{"model": "image classifier", "train_examples": 195000, "image_size": 24, "crop_scale_min": 1, "num_classes": 8, "layers": 6, "norm": "rmsnorm", "activation": "swiglu", "residual_init": "zero_last", "beta2": 0.99, "lr": 0.0017, "beta1": 0.95, "batch_size": 256, "final_lr_fraction": 0.01}
Rows from block 3, named by matrix and row number. Rows with one number belong to one neuron. Each number is 128 + 24 x the weight over its row's rms, rounded and kept within 0 to 255. All counts start at 0. After the name is the row's rms in percent of the matrix's.
# gate: MLP gate (model.blocks.3.mlp.gate.weight, 768x384), inputs 117-155
# fc1: MLP up (model.blocks.3.mlp.fc1.weight, 768x384), inputs 117-155
# fc2: MLP down (model.blocks.3.mlp.fc2.weight, 384x768, transposed), outputs 117-155
gate.537 095 [137 129 128 110 132 145 133 100 127 122 163 132 121 129 109 121 148 118 116 113 166 131 117 140 165 110 117 121 111 113 119  85 169 137 150 149 136 190 132]
gate.538 102 [ 85 135 145 114 127 106 113 122 101 115 142 111 126 119 171 115 118 113 104 138  68 161  70 139 135 112 133 209 182  95 120 129 117 101 108 110 136 105 117]
gate.539 115 [126 128 123 145 143  67 137 152 131 127 119 136 111 124 113 123  79 100  98 133  61 172 118 100  90  82 121 115 183 134 130 129 165 118 137 138 148 104 106]
gate.540 106 [122 170 137 102 119 127 134 111 115 116 105 113 137 106 113 135 113 105 108  95 142 142 144  95  93 115 119 123 134 109 136 109 156 123 116  93 108 144 145]
gate.541 105 [ 73 111 155 187 127 158 127 163 126 153 175  94 109 108 109 130 114 114 133 124 140 114 135 189 107  94 165 124 114  93 102 151 161 141 146  98 137 115  96]
gate.542 098 [102 146 135 134 125 133 124 140 119 154 154  95 150 158 121 152 180 129  80 141 136 126 127 146 125 114 101 133 148 105  75 127 104 146 108 119 133 166 136]
gate.543 090 [113 166 137 164 131 125 148 114 142 101 143 154 102 155 135 100 103 169 157 110 126  98  93 145 151  98  85 134 110 109 133 156 138 137 144  77 151 100 137]
gate.544 096 [108 166 112 121 127 128 164 125 115 122 144  82  82 138 175 108 124 131 129 127 142 122 137 134 132 108 156 105 121 153 134 133 158 157 153  96 144 164 119]
gate.545 092 [141 126 132 176 122 164 124 117 155 112 106 136 108 135 115 141 126  90 128 153 118  87 117 130 127 117  81 127 136 138  93 146 137 139 130 113 141 109 153]
gate.546 103 [ 87 156 171 129  98 147 177 111 144 162 124 133 142 129 110 117 114 110 107 150 135 117  67 117 117 149 120 143 161  96 110 103 120 167 127 143 169  77 123]
gate.547 097 [104 120 147 144 133  82 148 121 103  98 152  51  93 167 120 118 116 151 103 115  94 157 136 124 147 136 124 113 107 127 141 101 131  88 109  84 148 144 134]
gate.548 110 [138 159 126 147 103 124 139 104 129 115 116 112 157 124 135 169 146 163 138 135 123 104 134 150 132 170 121 128 181 107 119 154 108 135 106  86 136 128 143]
gate.549 107 [115 140 122 133  85 114 112 161 167 157  99 110 110 128  97 114 137 142  82 138  96 172 131 108 132 120 122 148 138 138 139  51 138 110 115 125 107 133 105]
gate.550 094 [136 114 122 100 139 137  88 145 150 122 115 102 139  72 128 118 152 121 116 129 118 158 146 151 149 116 152 124 112 124 142  79 135 109 128 171 140  89  88]
gate.551 109 [111 164 112 148 118  71 123 126 107 117 120 102 142 158 142 126 124 114  59 137 155 128 101 126 106 108 169 103 154 130 100 134 147 134  84 103 155 166 147]
gate.552 099 [128 172 113 128 101 125  74 148  91 115 135 151  94 122 168 143 106 161 107  91 137 125 170 137 155 143 107 127 105 102 106  93 104 122 114 159 122  80 140]
gate.553 093 [145 114 153 116 151 138  93 128 114 119 127 151 127 134  83 108 130 145 111 123 138 128 116 131 100 105 135 146 122 125 131 140 112 143 150  97 128 164 124]
gate.554 105 [122 112 104 122 128 112 184 110 138  85 135  93 131 162  80 116 124 146 113 137 122 134 167 124 125  95 121 137 121 112 106 121  92 146 123 133 108 130 132]
gate.555 101 [119 147 168 128 125 109 115 122 148 125 156 149 135 112  83 106 127 104  87 144 153 114  92 118 145 128 117 152 125  86 101 116 133 169  98 125 114 137  68]
gate.556 099 [123 100 133 119 132 153 127 111  98 118 110 147 146 114  81 140 139 127 113 145 133 114 133 156 111  99 128 102 136 131  97 173 165 123 128 150 141  95 128]
gate.557 089 [146 148 147  84 123 122 144 135 115 123 145 122 136 171 151 142 143 148 135 115 109 140 108 145 104 103  81  98 130 125 186 119 140 126 114 123 163 152  96]
gate.558 099 [119 128 123 131 121 123  63 149 114 135 149 150 130 102 131 135 127 147  83 112 115 144 159 143 106  95 129 124 131  98 120 121 147 171 120 104  99 141  98]
gate.559 115 [128  99 135 115 142 100 116 130 144 126 108 147 160 125 138 106 106 100 158  87 128 104  96 107 150 114  96 121 106 128 125 153  92 100 114 136 123 124 127]
gate.560 097 [138  99 137 143 114  74 157 116 118 127 154 153 171 122 144 131 118 118 112 123 177 100 124 176  92 113 131 126 124  92 162 114 151 122 136 123 153 135 120]
gate.561 109 [159 122 122 121 171 113 132  85 121  92 111 161 141 161 134 126 122 129 101 151 155 151 114  98 127  70 144  95 105 138 151 159 102 108 165 165 131  88 146]
gate.562 099 [114 138 113 112 133 145  98 130 155 129 115 132 134 134 156 114 138 125  93 138 103  95 121 139 111  79 135 161 114 146 128 125 126 184 144 118 132  96 119]
fc1.537 091 [112 157 134 129  96 144 119 166 116 133 145 112 113 144 100 115 127 115 116 143 116 147 113 131 168 178  81 165 124 109 115 111 138 137 136  96 107 125 122]
fc1.538 102 [162 128 158 158 127 159 103 130 115 141 103 105  65 152 159 130 146 140  86 125 111 162 141 126 159 119 137 139 157 119 135  98 145  94 140 124 139 167 150]
fc1.539 118 [144 176  89 148  90 127 110 126 167 175 127 113 145 124 110 128 148 129 129 167 172  89 115 134 108 135 144 178  99 119 147 149 139 137  86  77 114 115  87]
fc1.540 101 [164  79 160 109 167 155 138 151 121 130 142 135 118 141 145 147 135 145 136 132 153 206 136  78 138 154 121 148 114 120 135 129 161 140  99 147 129 163 114]
fc1.541 105 [ 98 165 196 107 147 109 136 134 118 119 162 170  81 180 131 123 128 129  84 146 108 124 125 125 141 134 133 149 116 118 182 120 110 128 114 166 141 108  72]
fc1.542 099 [ 99 129 130 149 106 108 132 166 107  90 112 106 150 173  81 135 121 139 114  96  99 108 124 138 134 136 146 144 148 120 138 121 133 132 149 132 144 136 125]
fc1.543 080 [101 126  92 159  93 114  97 134 145 120 130 111 149 121  92 136 128 150 126 115 163 136 132 139 145 132  93 194 128 133  80 134 111 127 103 160 123 119 100]
fc1.544 099 [155 112 127 119 121 113 139 119 102 119 148 162 144 171 103 107 132 103 118 118 161  74 126 123  91 114 138 152 107 144 107 125 132 111 187 128 142 124 124]
fc1.545 094 [133 115 125 114 160 161 115 128 124 109 117 142  64  84 174 136 129 154 135 119  94 139  96 154 150  67  99 147 129 133 101  79 123 146 123 124 159 123 118]
fc1.546 105 [101 116 113 121  88 127  94 135  96 103 138 146 108 115  85 164 141 124 123 154 176 146 142 142 179 114 145 138 121 160 149 101 130 107 141 156 140 108 180]
fc1.547 096 [146 134 130 164 129  97 141 117 128 166 131 169 119 115 154 144 118 114 137 118 131 129 109 152 102 125 163 100 129 168 144 121 133 170 126 140 168  83 124]
fc1.548 111 [128 134 152 136 116 157 135 122 111  84 126 113 138  98 141 105 115  73 139 111 123 105 142 122 164 124 159  97 111 127 123  98 167 137 111 130 149 119 141]
fc1.549 111 [123 138  99 106  96 118 133 129 131 111 163 120 115  83  73 125 129  89 117 143 140 164  86 160 112 131 121 106 127 151  94 155 146 114 104 109 165 128 192]
fc1.550 090 [134 128  89 104 141 142 141 129  81 138 158 100  85 157  82  99 102 150 117 149 144 140 160 129 128 145 119 175 126 110 129 151 195 116 112 149  72 141 116]
fc1.551 108 [126 137 121 109 124 143 149  90 159 156 109  79 136 107 125 121 113 107 145 107 109 156 114 181 111 133 139 148 133 125  94  91 138 114 155 120  94 163 110]
fc1.552 099 [175 138 130 141 125 165 113 114 135 122 102 162 146  58 148 134 101 145  99 148 141 129 135 110 100 167 119 132 121 124 139 162 163 121 121 133 124 174 172]
fc1.553 095 [129 133 159 105 122 201 131 132 168 168 139 112 109 127 128 137 122 120 171 118 146 128  97 155 115 137 145 148 131 157 120  81 140  99 122 140 114 122 149]
fc1.554 096 [ 89 106 146 142 137 134 137 162 133 149 126 138 126 115  90 132 117  86 122 167 147 141 124 178 153 184 109 164 123 125 166 166 116 142 158 113 112  99 157]
fc1.555 095 [140 158 126  92  86 108 104 149 112 132 144 133 111 130 120 138 114 121  88 161 139 119 117  96 139 104  85 133  90  98 157 180 139 131 154 122 153 152 118]
fc1.556 095 [ 78 136 113 137 147 127 121 131 175 115 141 145 159 112 162 105 158  91 105 176 156  90 161 128 140 149  98 134  76 113 144 159 162 174 130 131 136 150 185]
fc1.557 094 [144 143 117 109 166 174 105 123 112 156 128 122 103 105  80  97 113 191 147 147 126 174 139 151 126 142 168 157 123 128 127  97 158 150 109 138  88 142  97]
fc1.558 103 [103 152 126 148  84 127  91 166 110 147 110 123 112 141 138 146 115 144 110 135 177  74 118 127 109 131 105 138 113 111 159 139 134 114 121  83 132  97 171]
fc1.559 116 [110 111 119 129 131 127 134 157 124 144 115 113 105 130 118 164 158  75 108 159 148 100 105  85 102 169 125 115 107 101 137 137 135 136 126 123 108 140 138]
fc1.560 095 [130 150 111  84 122 122 130 151  98 152 148 127 165 144  85 127 112 179 122  77 205 152 168 133 138 160 112 111 124 120 129  96 106 121 139 140 124 152  81]
fc1.561 109 [118  95 126 109 103 135 152 134 111 134 124 115 155 150 179 157  94  99 120 137  99 118 138 154 147 118 139 138 173 120 158 153 138 173 125 133  98 133 106]
fc1.562 096 [111 120  94 193 115  85 172 143 119 142 117 110 151 167 163 121 113 142 142 124 125 102 117 108 122  84 131 126 145 146 112 126 116  91 160 139 145 134 100]
fc2.537 094 [129 121 158 131 119 123 140 120 120 140  89 141 126 112 205 117 135 155 110 140 127  72 160 152 149 136 138  69 122  98 198 181 137 102 126 109 129 154 170]
fc2.538 104 [117 133  96 130 130 112 146 112  87 102 121 124 118 139 120 115 149 118 166 134 155 105 140 119 121 121 110 111 132 108 154 149 120 141 114 123  98 104 110]
fc2.539 104 [153 142 135 118 146 125 135 146 136 120 120 139 129 166 140  88 152 131 149 163 150 177 117 165 131 149 146 147 109 124 153 130 129 131 103 111 148 133 132]
fc2.540 097 [143 135 138 139  73 137 135 149 139 169 108 125  98 116 116 169  90  91 151 148 112 135 121 158 136 127 124 120 108 144 202 109 117 177 120 133 125 120 189]
fc2.541 102 [ 68 153  91 161 118 138 158 118 151 117 151 124 121 112 124 133 181 114 105 123 143 150 132 162 125 143 117  88 150 113 134 150 116 144 128 116 137 101 165]
fc2.542 104 [130 159  95 100 123 104 170  94 153 104 162 109  94 131 177 163 129  93 149 116 135 102 109 160 138 157 105 146 162 162 133 109 138 147 151 121 142 115  99]
fc2.543 093 [133  99 107 124 125 106 100 142 143 141 106 116  94 114 129 136 134 127 142 137  97 128 114 150 142 128 130  92  97  93 154 115 114  94 138 132 137 124 160]
fc2.544 090 [100 122 166 101 128 136 153 142 108 168 107 107 115 123 111 129 170 155 133 165 106 138 137 129 104 136 104 111 146 122 135 139 136 137 119 171 156 130  65]
fc2.545 124 [101 154 118 117 128 120 160 130 113 128 137 144 140 133 124 138 148 110 108 144 129 154 142 102 138  97  88 154 113 232 111 121 142 130 157 128 128 142 136]
fc2.546 097 [127 111 138 130 103 123  91 121 184 154 119 114 125 141  62 138 166  99 108  99 141 171 172 123 122 131 134 107 167 111  85 126  94 125 138 149 108 111  80]
fc2.547 103 [103 155 152 108 137 132 133 112 142 151 135 151 125 135 112 115 163 111 128 183 197 136 116 133 102 106 152 119 154 135  40 122 122 150  96 145 143 151 126]
fc2.548 104 [147 143  94  66 131 102 141 136 102 143  81 102 153 133 155 104 153 141 131 122  93 139  99 101 130 144 120  85 142 122 141 138  95 117 146 139 139 132  97]
fc2.549 099 [121 146 124 107 140 133 118 105 158 117 121 130 139 133 128 122  79 114  95 135  88 154 139 109 127 112 109  82 139 138  84 128 140 182  95 131 148  66 165]
fc2.550 092 [119 133 167 106  91 126 137 136 141 133 158 142 117 129  99 118 131 149 146 118 110 139  97 121 143 118 137 108 116 161 184  95 114 117 136 142 128 116 101]
fc2.551 094 [ 77 147  90 110 120 134  86 126 144 104 108 116 168 111 111 110 147  96  96  95  60 132 129 121 163 115 153  83 100 111 115 132 144 147 113 162 132 105 129]
fc2.552 097 [129 117 120 124 128 122 172 164 107 134 118 102 110 181 126 140 123 109 127 123 145  80 138 132 110  92 136 184 149 137 119 117 156 131 135 156 103 164 119]
fc2.553 100 [125 102 136 170 144 142 164 117 110 122 111 160 206 146 119 150 154 140 147 123 177 126 137  80 147 147 154 159 130 110 124 168 107 132 132 141 112 127  49]
fc2.554 167 [123 106 150 128 118 128 105 153  96 134 112 136 106 142 196 128 111 145 149  92 151 114 133  95 156  85 149 131 101 181 129 118 184 158 111 131 126 163  80]
fc2.555 101 [122 156 140 134 132 115 148 133 138 131 108 121  91 108  91 148 140 126 108  93 122 164 123 142 133 186 170 113 105 121 106 124 144  78  95 194 103 127  71]
fc2.556 099 [156 156 124 121 151 155 132 130 169  87 133 128 129 132 130 141 141 126 113 118 117 128 153 120  95 142 142  84 136 135 167 125  84 110 108 175 142 125 120]
fc2.557 098 [ 99 137 125 135  73 121 139 123 141 111 129 104 130  94  60 130 118  89 136 142  95 130 108 121 111 173 113 112 132 153 176 130  90 128 117 132 163 128 190]
fc2.558 104 [115 111 132  97 142 112  87 131 107  96  99 149 145 133 118 109 119  98 101 123 142 117 127 142 104 113 160 150 151  91  64 152  85 120 125 131 142 149  50]
fc2.559 107 [139  99 126 127 106 163 114 112  84 120 108  98 113 167 113 127 135 108  99  94  96  96 145 114  78 133 129 101 143 156 101 114 127 145 124 126 167 140 105]
fc2.560 097 [140 128 141  96 121 130 130 134 107 153 133 106 137 116 201 133  83 134  90  87 162  99  98 154 115 141 105 113 132 128 150 108 134 131 118 100 152 150 103]
fc2.561 097 [126 141 166 140 114 143 156 130 142 118 101 132 103 126 139 158  89 115  98 109  88 120 147 144 114 160 152 143 101 142 137 116 112 130 112 135 157  97 156]
fc2.562 097 [128 133 123  91 126 108 133 145 119 161 144 160  85 185 149 159 130  97  84 111 164 153  97 134 146 107 119 166 167 134  82 154 116 109  89 139  96 140 156]